Weights of a small contrastive image-text model: trained on patchworks of several textures.
Rows from block 5 of the image encoder, named by matrix and row number. Each number is 50 + 15 x the weight over the matrix's rms, rounded and kept within 0 to 99. All counts start at 0.
# convs0: expand 3x3 conv (encoder.blocks.5.convs.0.weight, 256x64x3x3), inputs 13-25, a 3x3 kernel for each
convs0.185:55 27 57 29 52 71 61 51 52 79 34 60 29 29 91 22 35 60 56 32 33 43 66 51 43 64 35 56 58 45 63 26 42 52 74 34 52 47 48 37 61 72 20 68 49 47 61 66 68 36 62 71 45 62 71 52 35 50 39 53 46 43 33 78 63 44 60 57 70 62 42 26 52 37 54 62 31 62 48 70 45 56 57 40 58 50 50 42 19 28 62 55 35 55 72 36 56 31 54 56 63 29 51 83 54 51 37 46 47 58 20 57 45 30 44 68 49
convs0.186:70 50 43 47 57 39 47 43 47 74 38 33 76 42 62 55 62 43 56 62 32 53 50 41 44 52 56 57 47 63 58 47 48 45 37 65 47 35 56 55 50 36 32 57 52 52 43 57 62 48 41 49 38 42 30 43 71 72 58 40 35 63 89 44 29 42 31 52 54 36 46 39 44 51 40 59 65 75 58 26 36 66 43 69 32 67 49 43 46 57 68 63 58 60 47 57 55 48 48 48 45 54 69 58 57 35 69 54 64 50 49 34 61 44 45 54 41
convs0.187:46 20 50 56 38 55 56 63 45 65 26 62 54 31 65 22 41 57 37 49 72 50 55 58 30 61 57 48 51 39 74 44 67 52 47 64 59 68 83 49 61 31 67 52 49 29 38 32 49 69 50 52 66 31 50 64 39 37 61 80 71 58 46 59 58 56 48 32 68 64 63 49 20 29 47 65 52 53 56 49 67 48 69 70 23 67 72 41 52 27 41 28 48 66 59 42 74 53 47 64 24 22 49 64 37 34 41 48 21 55 53 56 45 44 64 86 45
convs0.188:40 38 63 30 62 37 32 55 32 48 08 43 87 25 63 59 29 49 39 53 61 57 51 44 55 68 78 50 39 56 20 48 40 28 20 64 41 47 56 17 64 46 46 44 54 57 56 84 53 93 25 21 50 78 63 54 49 42 76 58 67 47 64 46 53 46 34 29 78 25 54 46 66 78 47 57 68 51 64 49 42 50 26 46 27 35 65 55 25 53 75 52 36 45 56 40 58 47 47 44 31 36 44 45 19 63 67 39 48 67 65 41 19 59 53 54 40
convs0.189:55 54 36 11 41 44 53 18 52 67 76 56 47 22 80 41 15 60 39 37 54 58 43 56 46 47 43 60 42 65 42 68 46 60 52 39 41 40 33 29 56 54 46 43 43 57 61 52 37 69 44 37 21 66 74 35 48 55 62 46 79 68 50 72 98 53 49 48 42 65 48 37 49 42 53 65 65 51 30 75 58 53 77 58 43 77 66 35 34 21 50 36 41 53 23 33 47 57 39 47 33 50 69 47 26 54 49 60 73 22 47 59 35 68 58 35 43
convs0.190:62 26 33 44 53 46 45 50 56 66 37 27 32 67 42 75 55 70 49 65 46 38 72 55 42 65 37 62 34 46 53 61 49 51 30 56 44 41 30 32 67 35 32 59 68 54 63 37 54 45 77 32 51 45 61 76 23 49 35 61 42 48 58 57 73 45 50 45 48 49 22 49 51 46 66 48 45 72 52 45 50 61 24 55 86 52 47 55 64 15 58 66 52 50 59 72 47 36 55 50 52 62 66 26 48 56 63 63 76 62 54 70 64 54 49 59 46
convs0.191:36 43 34 70 19 53 69 26 61 47 42 60 66 59 39 61 42 44 55 51 44 57 52 67 46 64 45 58 28 54 83 56 66 54 55 53 47 56 47 42 60 52 34 28 32 43 42 52 45 57 18 58 62 34 51 42 30 59 39 41 59 76 41 31 70 48 31 36 35 71 62 30 43 59 59 34 33 39 64 45 31 43 56 72 66 67 71 26 55 59 41 63 65 16 62 40 69 39 62 51 55 45 49 62 63 70 57 40 62 56 49 70 48 51 50 43 59
convs0.192:49 54 63 55 46 54 62 32 61 36 50 22 58 62 77 42 65 38 51 48 43 74 68 65 29 63 54 38 71 47 42 74 71 61 45 62 73 45 26 31 40 39 41 41 43 72 63 91 40 31 37 41 52 38 59 62 61 44 69 69 52 48 52 64 35 50 29 45 45 33 59 52 43 68 38 37 37 61 53 21 19 37 74 27 30 51 46 44 47 84 58 60 57 47 72 59 54 66 35 58 93 34 45 50 70 54 38 57 65 60 41 71 53 58 63 34 57
convs0.193:53 37 31 37 40 61 36 44 12 49 45 48 37 59 52 60 41 53 56 58 53 59 47 21 65 49 54 45 44 53 78 31 22 34 38 65 54 32 42 48 47 35 33 40 48 21 43 60 46 39 31 73 50 44 53 58 81 50 77 61 38 31 54 60 64 51 47 71 56 31 52 35 46 58 55 43 48 39 47 59 61 54 44 36 36 37 80 54 45 60 51 70 38 58 66 52 39 30 60 31 21 60 69 56 30 47 34 35 41 43 42 66 47 55 36 59 32
convs0.194:34 45 56 61 50 68 48 57 33 44 52 52 33 46 54 40 34 45 51 38 53 49 42 52 48 64 63 38 73 24 52 47 36 49 75 37 15 71 51 37 44 38 45 78 43 23 29 42 78 54 57 64 51 29 51 38 30 64 36 68 41 59 49 16 47 51 36 60 69 31 46 52 74 55 43 47 29 55 33 35 60 58 43 41 48 43 23 22 67 55 43 37 32 45 50 56 53 50 38 50 59 40 59 32 25 52 64 43 48 35 45 59 24 27 55 33 42
convs0.195:27 25 84 56 28 54 65 37 37 50 72 50 37 56 62 23 27 13 49 50 55 33 37 47 53 53 79 55 30 50 56 75 72 42 53 11 54 73 71 41 19 33 49 21 43 67 27 64 66 44 69 63 61 66 56 36 38 56 57 59 76 72 56 87 60 45 55 54 62 38 38 60 48 43 43 52 68 30 79 73 45 54 50 65 57 76 46 45 34 62 19 57 52 42 58 40 36 37 32 68 38 45 40 28 36 45 49 35 52 56 52 52 37 12 43 49 41
convs0.196:66 25 39 41 27 56 51 38 47 29 40 45 33 28 44 54 42 54 53 49 46 37 60 57 48 43 60 28 40 33 36 39 57 54 61 43 56 27 54 67 20 77 46 40 80 51 67 49 42 76 64 27 51 57 50 53 48 46 68 62 70 62 59 63 14 64 60 45 54 62 38 43 45 74 20 46 35 30 70 67 30 75 39 55 38 49 43 59 61 36 71 61 52 63 49 30 42 49 57 69 30 36 61 77 53 33 50 89 46 40 54 63 54 81 52 40 71
convs0.197:32 45 74 46 53 47 75 49 89 73 22 63 84 61 67 50 13 53 45 46 74 62 39 44 55 51 42 40 49 56 64 46 45 70 39 44 58 45 74 64 22 72 23 35 56 46 51 55 55 25 32 48 55 80 56 56 44 58 56 53 75 60 33 53 55 55 41 49 35 49 66 38 49 49 47 56 20 51 41 31 48 40 48 38 55 53 27 21 67 26 38 47 38 37 56 58 53 76 44 69 49 10 50 33 87 59 50 58 38 36 47 53 49 64 60 69 38
convs0.198:67 61 39 45 36 33 20 31 29 38 32 57 37 56 60 60 42 48 65 35 69 65 36 67 20 48 68 46 51 38 60 74 48 55 37 71 42 36 67 14 26 48 51 17 26 52 57 57 64 24 67 29 49 43 57 40 49 45 49 46 53 41 46 43 49 46 49 51 54 28 44 58 55 65 41 33 39 66 52 44 45 51 66 45 33 63 54 45 68 47 42 74 64 63 52 48 51 62 80 73 28 39 42 82 47 05 46 63 50 21 49 73 62 62 40 61 69
convs0.199:33 41 50 39 28 58 52 43 42 68 45 47 01 69 35 21 44 53 37 32 35 39 58 42 55 48 73 45 26 57 47 42 10 52 66 47 33 63 41 69 57 48 29 62 46 50 39 65 62 58 68 36 89 41 25 85 22 65 43 63 60 48 66 35 51 12 43 43 78 46 55 60 64 44 68 45 69 33 33 02 32 47 12 61 63 22 52 41 46 35 62 79 48 78 59 40 43 30 73 34 50 63 41 38 53 58 68 71 49 67 38 35 44 28 63 79 67
convs0.200:46 24 66 58 41 41 44 53 56 13 51 56 58 45 47 30 46 49 44 52 59 61 43 28 40 62 40 60 51 57 59 69 70 48 58 45 40 44 73 49 32 36 67 60 55 39 38 30 53 49 73 34 43 30 51 46 65 57 43 66 35 51 42 63 70 36 40 55 50 27 52 79 66 61 48 23 61 52 58 41 43 51 83 79 40 52 55 52 33 58 38 62 46 48 68 57 48 48 51 27 42 62 79 60 78 68 65 55 30 55 28 61 38 63 58 52 71
convs0.201:41 42 64 45 60 40 38 56 33 45 28 29 36 37 53 56 67 41 54 70 55 60 42 44 43 57 43 63 28 52 47 75 59 28 45 48 37 48 27 74 62 77 72 38 43 74 71 57 34 94 60 34 35 53 45 42 25 45 41 70 40 43 52 25 72 70 82 44 52 43 45 51 48 57 45 42 56 50 58 55 12 03 38 64 38 42 82 58 72 54 62 53 34 44 32 37 46 44 62 63 33 32 39 44 41 52 57 28 52 49 40 46 20 48 54 54 67
convs0.202:52 53 48 44 59 40 60 63 29 32 50 73 16 41 63 43 47 72 52 64 78 38 34 72 37 59 48 48 44 63 44 46 26 53 30 43 46 53 41 30 48 42 54 55 49 53 61 58 68 35 36 17 32 65 59 26 57 45 32 58 52 49 52 55 38 65 69 26 72 85 25 48 55 42 44 65 49 40 32 53 57 43 75 58 76 63 41 57 42 51 41 22 78 41 40 58 61 53 53 52 40 48 66 32 33 62 57 43 58 53 25 48 37 37 54 54 31
convs0.203:41 34 86 44 48 55 50 24 54 51 66 34 30 49 63 37 36 50 42 46 67 47 44 48 51 68 47 81 46 48 57 66 45 36 36 43 69 59 63 69 51 69 42 25 32 30 61 54 68 43 50 64 53 59 50 52 52 77 43 53 35 59 29 69 59 78 19 40 61 47 51 36 44 60 24 45 53 22 37 53 53 37 30 39 36 41 38 64 67 59 63 46 31 58 49 48 67 62 57 72 52 40 71 42 65 44 50 67 48 50 57 45 53 54 43 46 63
convs0.204:45 30 61 35 41 56 42 62 32 37 51 26 34 16 56 21 62 42 38 52 56 48 25 32 46 47 73 63 36 47 21 54 63 39 19 53 66 43 45 55 45 35 47 62 37 76 25 41 30 62 66 80 62 38 40 55 63 34 60 72 40 54 49 24 52 57 50 40 64 48 71 46 75 44 49 69 49 00 61 41 52 33 41 28 59 23 61 45 57 76 44 44 88 47 68 60 33 66 17 33 70 91 59 50 41 57 47 40 47 46 72 58 21 72 31 39 71
convs0.205:67 48 36 50 67 33 50 44 50 39 27 49 46 29 38 39 56 75 53 62 44 61 47 55 52 44 52 52 47 46 56 11 44 56 60 56 64 63 47 73 80 53 56 75 50 55 58 48 27 06 52 45 49 56 55 43 50 53 48 45 40 30 58 73 22 58 62 67 54 29 35 52 39 16 49 42 15 52 44 15 53 65 32 55 46 62 57 62 71 52 47 30 38 39 33 55 62 66 55 33 44 36 28 46 36 76 60 64 60 38 42 62 49 70 44 46 71
convs0.206:46 13 56 48 49 42 51 48 25 53 30 34 17 35 46 49 38 50 27 56 34 79 41 47 63 60 39 56 40 48 59 64 63 14 44 43 36 66 54 51 18 47 39 31 56 57 61 66 77 55 69 24 72 79 49 60 39 63 39 59 53 33 59 58 58 40 84 45 54 44 42 55 73 31 62 70 51 55 55 74 44 27 43 74 42 61 29 38 54 83 74 51 52 35 78 36 66 62 66 53 44 69 61 34 44 53 14 62 51 70 56 73 48 44 26 56 53
convs0.207:60 56 57 45 38 20 56 33 48 53 51 32 65 45 69 56 39 42 45 56 64 50 59 60 65 61 63 72 49 36 61 57 43 49 40 55 16 61 67 37 43 31 16 77 52 43 47 39 62 68 17 49 25 34 57 56 52 52 39 61 35 29 86 46 70 46 40 45 54 46 71 63 33 35 58 53 50 54 41 17 68 26 65 60 52 54 45 20 37 71 20 42 35 61 32 45 54 53 42 95 30 70 86 54 44 26 37 73 46 61 56 45 45 36 40 61 30
convs0.208:30 29 60 39 51 32 25 72 54 73 63 84 55 45 36 67 40 44 30 35 55 57 46 77 44 59 70 52 50 53 44 43 31 31 27 44 67 30 66 67 41 64 75 81 44 50 47 77 62 64 81 55 62 62 49 25 57 57 61 51 46 21 62 50 26 43 62 56 34 62 46 58 49 36 39 46 67 58 34 77 18 77 52 69 66 68 30 42 30 40 49 56 43 55 69 51 64 66 70 65 57 57 71 49 80 46 54 46 72 42 43 46 56 62 51 52 49
convs0.209:27 47 62 42 37 24 33 17 31 62 33 54 61 64 68 50 43 60 57 32 56 47 54 17 38 31 52 47 56 40 27 54 45 63 29 56 66 81 43 66 43 52 42 58 20 62 68 55 23 49 39 62 45 56 53 62 52 49 27 49 37 39 52 56 50 71 66 57 39 45 67 45 56 48 51 26 64 37 18 57 59 24 66 47 34 58 59 30 79 44 47 48 56 41 68 45 42 71 66 31 63 45 40 62 87 22 67 39 39 46 31 32 39 46 50 52 49
convs0.210:49 59 42 33 30 31 42 58 19 77 19 37 39 37 39 66 84 22 27 22 63 54 56 30 69 65 53 59 11 60 58 36 50 58 51 32 51 35 46 45 60 54 57 52 45 47 68 41 43 37 71 49 74 43 41 61 57 35 30 54 34 56 54 42 20 57 33 60 75 35 58 51 44 38 33 38 57 71 47 35 43 16 61 50 37 33 35 42 32 36 45 59 57 41 61 33 28 54 55 61 65 54 58 13 55 33 59 65 34 47 58 57 38 38 68 51 34
convs0.211:61 36 58 26 37 30 32 44 47 41 54 51 53 79 37 71 58 49 26 52 48 50 48 73 47 43 48 55 74 52 52 18 51 38 54 56 50 22 59 74 64 59 46 44 75 50 47 34 49 61 68 48 50 56 43 29 35 59 26 55 65 72 43 45 37 50 69 69 62 57 42 41 25 48 56 58 40 77 48 50 63 66 54 58 68 92 31 60 66 51 54 55 57 57 37 54 49 31 36 56 27 48 57 22 63 29 70 57 49 29 63 47 60 52 61 47 61
convs0.212:38 37 52 18 36 30 52 44 36 60 49 60 41 31 44 84 59 62 57 52 49 40 73 47 47 33 27 51 63 47 71 47 20 36 51 52 38 51 27 28 87 36 37 72 56 67 42 30 24 81 22 53 37 46 40 45 46 37 75 53 32 45 46 59 33 32 49 73 45 55 38 42 50 47 70 23 39 64 51 72 73 59 60 63 58 22 69 44 64 50 32 63 48 56 51 28 60 56 72 68 36 49 46 50 24 65 61 59 57 55 41 79 51 66 67 53 53
convs0.213:43 73 54 40 27 45 47 41 27 24 52 11 62 58 46 54 73 58 21 53 62 46 45 47 52 69 53 40 37 37 42 34 31 47 30 40 35 67 78 51 41 56 62 41 40 66 50 60 73 49 26 51 48 58 44 55 43 52 54 43 46 61 46 30 42 76 52 34 53 31 50 36 69 59 46 26 64 61 45 30 45 51 42 47 64 77 24 63 41 46 79 53 46 24 45 67 49 40 54 67 54 42 77 48 50 49 63 84 34 23 62 42 44 58 38 50 56
convs0.214:57 61 73 10 17 61 56 33 53 63 51 47 71 67 74 29 36 30 41 68 36 48 66 45 52 79 49 22 58 37 31 61 59 65 30 47 53 36 51 47 50 64 60 29 59 65 49 57 27 16 47 58 47 80 52 36 67 57 29 32 50 52 62 61 43 35 49 96 16 45 52 54 49 40 46 68 69 12 69 20 60 26 29 48 73 57 59 68 43 59 64 59 39 57 57 39 52 31 49 58 65 38 77 07 41 59 54 46 38 63 40 40 62 39 63 40 46
convs0.215:40 39 72 29 49 45 63 43 45 37 35 54 33 48 35 24 29 52 62 64 53 40 30 48 36 56 30 45 46 45 32 29 53 43 16 44 49 24 75 62 58 54 48 42 50 83 70 59 58 87 81 71 74 84 53 51 41 56 54 43 45 72 54 43 32 58 25 22 52 20 28 51 49 55 52 35 69 64 39 42 49 36 24 40 43 27 47 49 50 50 48 40 68 70 52 49 48 50 47 50 34 39 64 58 51 36 54 51 50 60 62 44 10 63 58 53 41
convs0.216:42 67 14 58 02 58 52 53 56 49 56 53 48 55 28 60 32 74 47 55 65 52 55 55 65 59 35 39 40 35 33 24 36 36 22 39 60 49 31 61 36 17 56 63 26 45 42 72 66 41 40 54 36 46 73 28 67 52 29 46 60 50 42 59 47 31 37 30 51 46 72 27 58 56 67 56 48 57 53 61 65 44 61 50 61 63 56 34 57 43 68 45 51 45 65 55 47 52 43 59 52 51 70 37 36 05 30 56 58 50 65 70 76 37 28 55 63
convs0.217:45 78 30 46 47 26 55 27 15 37 56 45 56 46 55 43 35 54 56 50 45 60 46 48 61 58 37 66 49 49 62 48 53 40 44 55 64 47 41 75 54 30 55 68 50 73 60 41 46 20 37 45 38 47 56 39 48 38 27 54 53 53 32 70 53 57 40 94 63 51 54 58 36 49 56 44 75 46 60 68 52 30 58 69 35 62 52 56 72 56 39 28 76 63 65 68 49 73 70 33 48 60 44 17 46 28 32 55 45 48 42 40 70 69 67 50 51
convs0.218:55 53 46 53 63 31 50 36 45 55 37 51 45 63 33 62 34 59 68 49 47 27 56 56 27 49 48 76 61 65 40 25 32 37 51 46 67 44 72 52 60 45 48 33 50 53 54 49 60 66 44 58 49 64 61 60 40 50 67 49 57 55 45 65 53 61 46 51 53 55 55 53 25 64 45 48 67 40 67 71 54 23 77 40 31 38 70 74 71 44 48 72 61 82 42 44 41 53 50 64 41 64 62 84 50 58 27 47 62 32 71 65 67 32 68 38 44
convs0.219:49 37 31 56 43 77 37 44 42 51 29 91 61 25 12 34 44 32 55 41 63 67 39 59 41 61 49 63 36 53 30 29 54 16 53 57 62 31 63 13 43 42 39 55 59 13 49 34 66 40 24 40 26 57 56 53 34 46 26 38 44 64 27 56 74 28 18 60 39 54 44 60 62 37 45 37 61 44 42 50 62 32 56 59 54 57 42 52 43 67 48 56 32 52 46 53 62 62 58 52 25 64 28 53 40 31 58 36 46 48 62 46 54 39 66 42 52
convs0.220:51 45 58 64 55 67 30 65 41 52 50 52 18 61 57 46 50 58 48 49 35 38 71 49 47 45 50 64 46 34 48 51 51 36 44 25 21 54 43 37 55 62 60 62 37 46 34 47 57 52 41 69 63 56 52 41 57 82 61 47 49 60 70 44 69 40 56 32 46 46 70 33 60 33 61 49 65 52 55 46 46 82 59 54 45 33 52 51 63 37 57 45 48 34 47 54 79 28 48 58 46 50 65 30 54 48 58 74 71 33 31 34 44 33 58 71 69
convs0.221:38 42 35 48 32 17 53 57 71 60 32 40 60 57 43 81 48 66 61 55 45 55 41 39 78 59 82 38 25 45 40 66 37 44 66 53 47 31 66 59 58 56 55 48 54 58 27 42 45 78 74 54 57 47 32 56 58 45 47 29 33 40 54 61 44 35 40 28 46 61 42 56 26 79 47 80 66 60 13 14 45 58 37 51 41 54 40 33 58 80 10 59 34 52 23 51 60 58 59 36 45 16 53 40 36 49 46 47 62 39 48 54 40 44 58 46 36
convs0.222:39 76 41 32 63 37 39 25 65 57 13 57 64 24 61 51 57 57 51 46 51 60 24 60 54 30 65 32 63 74 43 58 66 60 40 74 33 45 48 45 61 68 55 12 50 52 58 59 45 71 73 46 37 56 39 23 45 51 37 25 76 38 64 27 54 53 43 74 60 43 66 52 44 21 57 61 50 55 57 39 44 46 70 35 67 55 60 74 58 47 63 46 46 52 54 75 53 68 53 46 56 66 67 67 33 53 65 51 74 68 44 63 71 38 42 53 23
convs0.223:81 49 47 41 28 41 47 64 37 40 59 30 64 47 63 46 55 66 55 65 45 62 32 36 49 37 31 41 14 66 45 38 58 50 58 70 69 64 45 58 61 24 48 45 22 67 72 58 46 43 67 61 22 48 47 44 57 85 52 37 39 60 60 63 35 22 40 36 28 45 60 22 55 39 40 65 49 72 53 69 57 75 74 43 54 70 42 58 60 62 45 61 28 68 52 39 45 56 59 70 39 56 67 59 69 49 51 52 45 51 45 57 47 72 29 73 48
convs0.224:52 43 23 38 62 54 38 30 53 54 30 69 47 61 44 66 38 67 64 35 46 58 37 69 50 72 32 84 86 54 82 72 51 40 58 49 31 48 41 25 43 38 63 52 41 36 76 21 84 58 53 40 62 54 47 85 26 77 27 65 40 73 46 14 57 56 51 39 36 60 24 17 48 67 58 64 39 21 67 52 53 47 52 60 53 31 41 42 29 46 55 46 46 36 51 41 64 67 41 44 60 38 45 40 58 32 63 40 62 52 49 25 67 52 39 78 42
convs0.225:62 34 27 72 23 59 22 62 69 47 40 64 41 56 32 62 59 69 42 57 57 45 49 42 31 74 28 63 47 55 55 60 33 25 50 85 49 67 29 51 60 65 41 77 44 45 22 65 44 26 53 57 65 72 56 54 55 38 51 64 37 81 70 49 55 67 70 36 41 47 39 70 67 56 78 45 53 18 47 47 64 79 54 58 70 36 67 55 45 35 63 42 68 57 61 47 48 48 38 57 53 56 49 42 41 41 72 42 43 39 40 39 36 23 55 45 42
convs0.226:53 79 56 53 33 54 62 41 62 51 46 76 57 15 45 59 42 48 41 52 73 70 44 53 28 60 50 55 44 52 79 49 19 53 55 49 19 28 37 49 71 53 70 63 64 47 10 22 63 41 49 59 48 38 57 42 18 45 42 39 70 67 51 34 73 48 58 71 26 50 70 43 45 05 42 56 75 65 49 82 58 65 51 42 41 39 42 50 52 60 43 40 36 71 42 37 40 47 35 56 33 59 68 06 59 38 91 59 44 48 67 70 44 50 46 42 32
convs0.227:39 79 42 34 63 55 54 51 32 33 62 60 50 29 41 66 22 59 44 44 68 61 44 49 69 42 62 33 49 24 36 40 59 63 39 56 48 63 35 54 23 59 29 42 50 39 69 66 40 47 45 50 35 49 46 55 56 59 19 67 54 62 43 57 23 68 58 17 82 63 57 53 61 45 61 16 73 58 50 48 41 16 48 34 51 34 39 65 35 55 67 42 44 57 33 47 34 27 65 84 28 54 67 47 27 60 51 60 48 37 54 59 40 56 40 45 67
convs0.228:44 53 40 52 52 57 53 52 20 48 44 46 37 46 64 42 46 46 66 32 36 56 72 53 41 72 60 70 41 37 26 37 39 38 40 41 36 50 40 58 56 82 44 41 43 69 53 62 47 36 47 50 57 33 53 67 49 37 32 48 45 29 31 52 79 50 57 40 47 73 33 71 68 66 48 73 63 61 63 60 48 40 69 89 47 48 41 42 66 66 45 43 24 50 52 59 70 23 46 46 67 73 74 34 34 55 53 61 20 51 48 58 55 58 27 43 60
convs0.229:42 37 76 76 57 17 36 59 34 50 27 77 41 75 46 45 58 36 67 59 57 57 41 39 32 32 48 60 47 56 49 66 51 75 56 60 26 69 17 50 22 49 62 42 48 84 00 35 71 56 55 45 32 71 55 62 53 47 32 53 43 66 85 46 32 75 41 42 57 52 44 42 37 38 39 43 59 52 36 57 61 13 59 53 76 74 38 33 37 44 51 62 62 73 21 52 61 84 53 44 57 54 53 48 62 34 41 80 92 56 45 65 30 37 68 32 79
convs0.230:48 47 62 53 34 32 53 55 52 75 07 55 63 43 32 42 67 47 47 60 46 40 61 47 43 28 71 60 75 45 42 57 47 56 46 64 50 39 37 58 57 52 06 31 47 55 82 46 37 79 87 76 35 57 41 66 60 45 55 48 64 43 63 47 77 53 37 38 62 17 42 39 78 80 51 62 32 35 58 47 20 52 45 54 34 43 46 55 79 42 30 56 65 53 39 58 58 24 38 38 50 71 34 39 49 69 56 60 71 42 37 49 43 54 47 38 63
convs0.231:38 56 48 47 28 62 52 57 40 34 57 75 38 84 43 65 49 47 49 53 43 56 79 35 56 50 61 63 67 43 43 68 65 41 60 37 56 42 50 53 34 71 45 42 35 56 53 50 27 49 60 24 42 66 44 58 60 43 46 83 37 32 63 52 23 57 55 58 17 65 42 44 44 48 59 39 78 58 53 33 61 71 61 50 34 40 84 65 68 50 61 59 38 36 59 50 41 71 67 57 35 44 41 50 61 32 26 38 58 72 46 34 49 54 61 66 50
convs0.232:45 43 57 43 34 65 46 17 28 28 52 44 32 53 55 10 99 53 56 53 60 42 35 48 47 45 65 38 25 63 54 25 64 29 54 45 44 43 61 60 26 47 48 56 35 51 56 54 44 44 40 51 39 38 57 39 59 57 26 35 48 35 51 43 37 40 62 54 21 43 65 43 61 50 66 24 36 31 39 59 43 65 53 30 55 45 30 49 39 56 39 44 50 49 68 47 26 46 56 69 30 29 66 29 62 58 56 43 38 51 24 51 38 67 52 65 55
convs0.233:42 60 46 45 19 49 56 39 47 53 51 63 42 30 44 64 57 42 63 37 58 67 54 38 49 95 49 72 31 37 35 48 46 26 59 35 26 40 52 57 30 64 40 72 75 56 67 60 53 52 60 43 49 39 29 47 38 54 22 38 46 61 68 68 43 54 44 38 33 40 71 67 55 69 37 45 78 90 36 45 61 54 56 57 56 38 69 64 18 61 46 66 73 53 68 53 64 56 69 59 63 61 60 60 46 62 48 32 66 48 64 63 51 49 49 52 60
convs0.234:36 62 30 52 34 51 64 17 36 58 45 62 65 40 57 12 27 83 52 43 66 49 56 67 42 49 52 34 42 61 41 84 19 62 62 48 37 58 18 42 67 47 44 39 56 60 66 25 88 57 46 27 39 31 62 25 57 25 93 31 41 42 44 61 26 54 35 68 51 53 33 41 48 36 38 32 23 29 52 49 40 24 55 69 39 51 26 79 23 29 30 22 45 30 53 42 61 29 64 47 40 77 10 49 50 43 42 42 39 30 67 49 71 39 58 51 68
convs0.235:58 42 70 82 64 82 46 63 73 46 53 49 49 58 31 44 28 53 74 29 59 56 59 48 60 52 69 39 86 43 47 50 54 72 47 69 44 48 56 39 38 58 41 36 71 27 29 34 72 37 65 66 52 52 55 42 11 63 59 74 46 66 61 52 47 29 70 30 45 33 47 53 55 55 49 57 24 33 77 97 43 57 76 44 39 40 37 58 58 48 64 56 49 60 33 35 57 57 42 44 48 84 54 48 70 54 87 56 69 57 44 38 53 17 45 31 50
convs0.236:72 60 68 74 51 65 31 65 30 62 46 50 53 46 67 73 59 56 39 45 44 53 56 50 61 80 57 62 59 76 39 66 87 64 70 66 39 43 55 76 64 57 34 71 40 61 44 93 49 54 30 43 16 67 40 38 50 39 61 53 57 48 44 40 80 50 38 31 30 35 41 41 82 38 35 13 62 41 37 46 44 40 67 52 48 31 44 27 57 35 39 48 53 70 44 60 59 48 25 45 24 86 29 51 59 29 21 23 41 44 52 32 46 45 60 29 67
convs0.237:65 49 24 65 21 64 91 54 59 51 38 53 45 53 56 50 39 29 65 60 68 27 68 52 24 40 50 63 28 55 34 46 43 44 23 49 28 69 41 35 51 61 61 41 32 62 45 33 67 49 45 46 54 23 47 47 44 31 41 19 54 57 47 39 62 20 51 54 38 79 43 28 61 43 80 43 59 47 74 66 60 60 66 64 48 48 28 43 67 75 56 52 53 43 66 51 44 65 56 45 42 73 57 16 50 84 35 43 73 53 63 57 42 55 45 50 55
convs0.238:62 57 50 49 72 31 38 56 71 77 86 33 57 53 56 91 97 42 38 82 41 47 39 47 37 32 64 46 51 41 69 58 82 68 50 54 29 33 47 53 68 73 61 39 48 84 74 64 20 31 49 62 34 29 53 43 53 58 56 66 51 41 41 80 47 69 49 58 45 38 40 47 62 39 37 42 44 53 83 46 37 48 55 57 56 50 08 45 23 47 48 54 44 38 57 28 74 53 51 08 45 20 57 49 39 39 60 72 32 49 72 50 54 70 63 57 63
convs0.239:26 55 55 47 46 57 40 69 36 78 34 52 64 29 36 57 30 62 63 40 66 47 85 39 63 59 71 46 63 56 28 74 50 56 55 71 42 46 53 49 63 43 32 55 43 36 52 31 18 61 61 45 57 65 55 35 51 38 63 53 50 64 62 45 39 60 37 66 40 09 34 33 47 52 68 65 99 40 56 08 67 36 53 36 73 59 40 60 38 41 45 28 43 64 32 45 62 39 47 40 48 55 38 73 25 76 46 90 35 59 39 54 70 31 72 45 54
convs0.240:86 22 37 61 51 34 31 43 59 46 69 61 62 48 53 69 62 77 66 56 36 57 48 50 43 51 40 56 42 40 30 29 58 59 65 55 32 40 30 38 56 42 48 29 38 68 65 69 70 46 23 53 41 54 36 48 70 57 68 65 58 58 84 60 61 60 63 35 61 70 72 57 56 29 55 48 36 38 66 53 41 57 18 37 44 70 65 36 47 35 47 62 45 53 54 50 55 26 50 53 02 40 52 28 60 35 57 41 53 64 44 47 43 49 36 49 47
convs0.241:47 42 35 42 57 19 56 10 55 38 32 31 34 76 63 68 47 37 44 56 44 42 40 67 35 68 32 10 51 46 34 72 47 77 41 63 40 50 47 46 78 79 57 45 38 54 53 49 85 56 43 35 45 46 52 51 46 42 43 53 59 49 47 47 51 57 40 67 52 64 29 54 37 93 76 53 29 47 39 60 31 28 35 51 41 24 57 37 54 55 42 71 54 45 35 58 38 77 67 11 79 42 25 57 50 72 73 55 50 55 17 28 64 56 43 53 52
convs0.242:53 43 39 44 18 54 46 68 61 76 58 58 55 19 56 45 36 62 45 33 32 63 43 41 64 46 61 63 52 64 34 75 54 62 48 46 47 76 38 37 77 48 33 94 28 35 38 63 59 84 52 63 64 45 72 45 21 37 71 46 49 58 46 49 71 32 55 35 52 30 54 49 32 47 39 39 59 68 52 45 36 65 50 63 59 33 17 33 59 37 41 27 61 36 25 65 41 63 42 56 56 43 48 32 51 61 33 58 40 47 39 80 48 49 55 44 55
convs0.243:49 47 57 45 65 53 32 49 71 64 63 54 70 42 66 49 24 59 65 43 48 29 33 49 63 39 44 34 30 41 48 40 48 47 47 70 62 55 49 44 49 69 60 71 48 41 29 39 08 24 57 38 73 58 53 42 39 62 64 67 52 73 62 39 37 58 48 54 44 39 60 36 45 39 55 57 58 69 72 36 30 53 55 22 48 50 63 61 68 64 65 54 57 71 48 57 55 67 70 42 52 55 55 59 45 83 70 46 47 41 38 49 55 57 44 70 45
convs0.244:40 68 54 59 53 13 67 53 99 24 35 50 66 39 25 43 52 53 42 52 50 36 51 52 58 51 47 54 36 21 59 58 56 56 69 47 59 81 62 77 13 13 61 50 72 68 33 49 43 45 58 52 27 43 55 44 48 52 51 72 36 50 50 40 57 63 56 56 57 56 35 55 63 37 44 19 54 58 83 34 57 27 53 39 48 38 19 39 27 46 54 69 52 39 45 51 67 34 49 68 54 62 34 67 64 62 65 44 54 73 77 32 45 40 41 47 65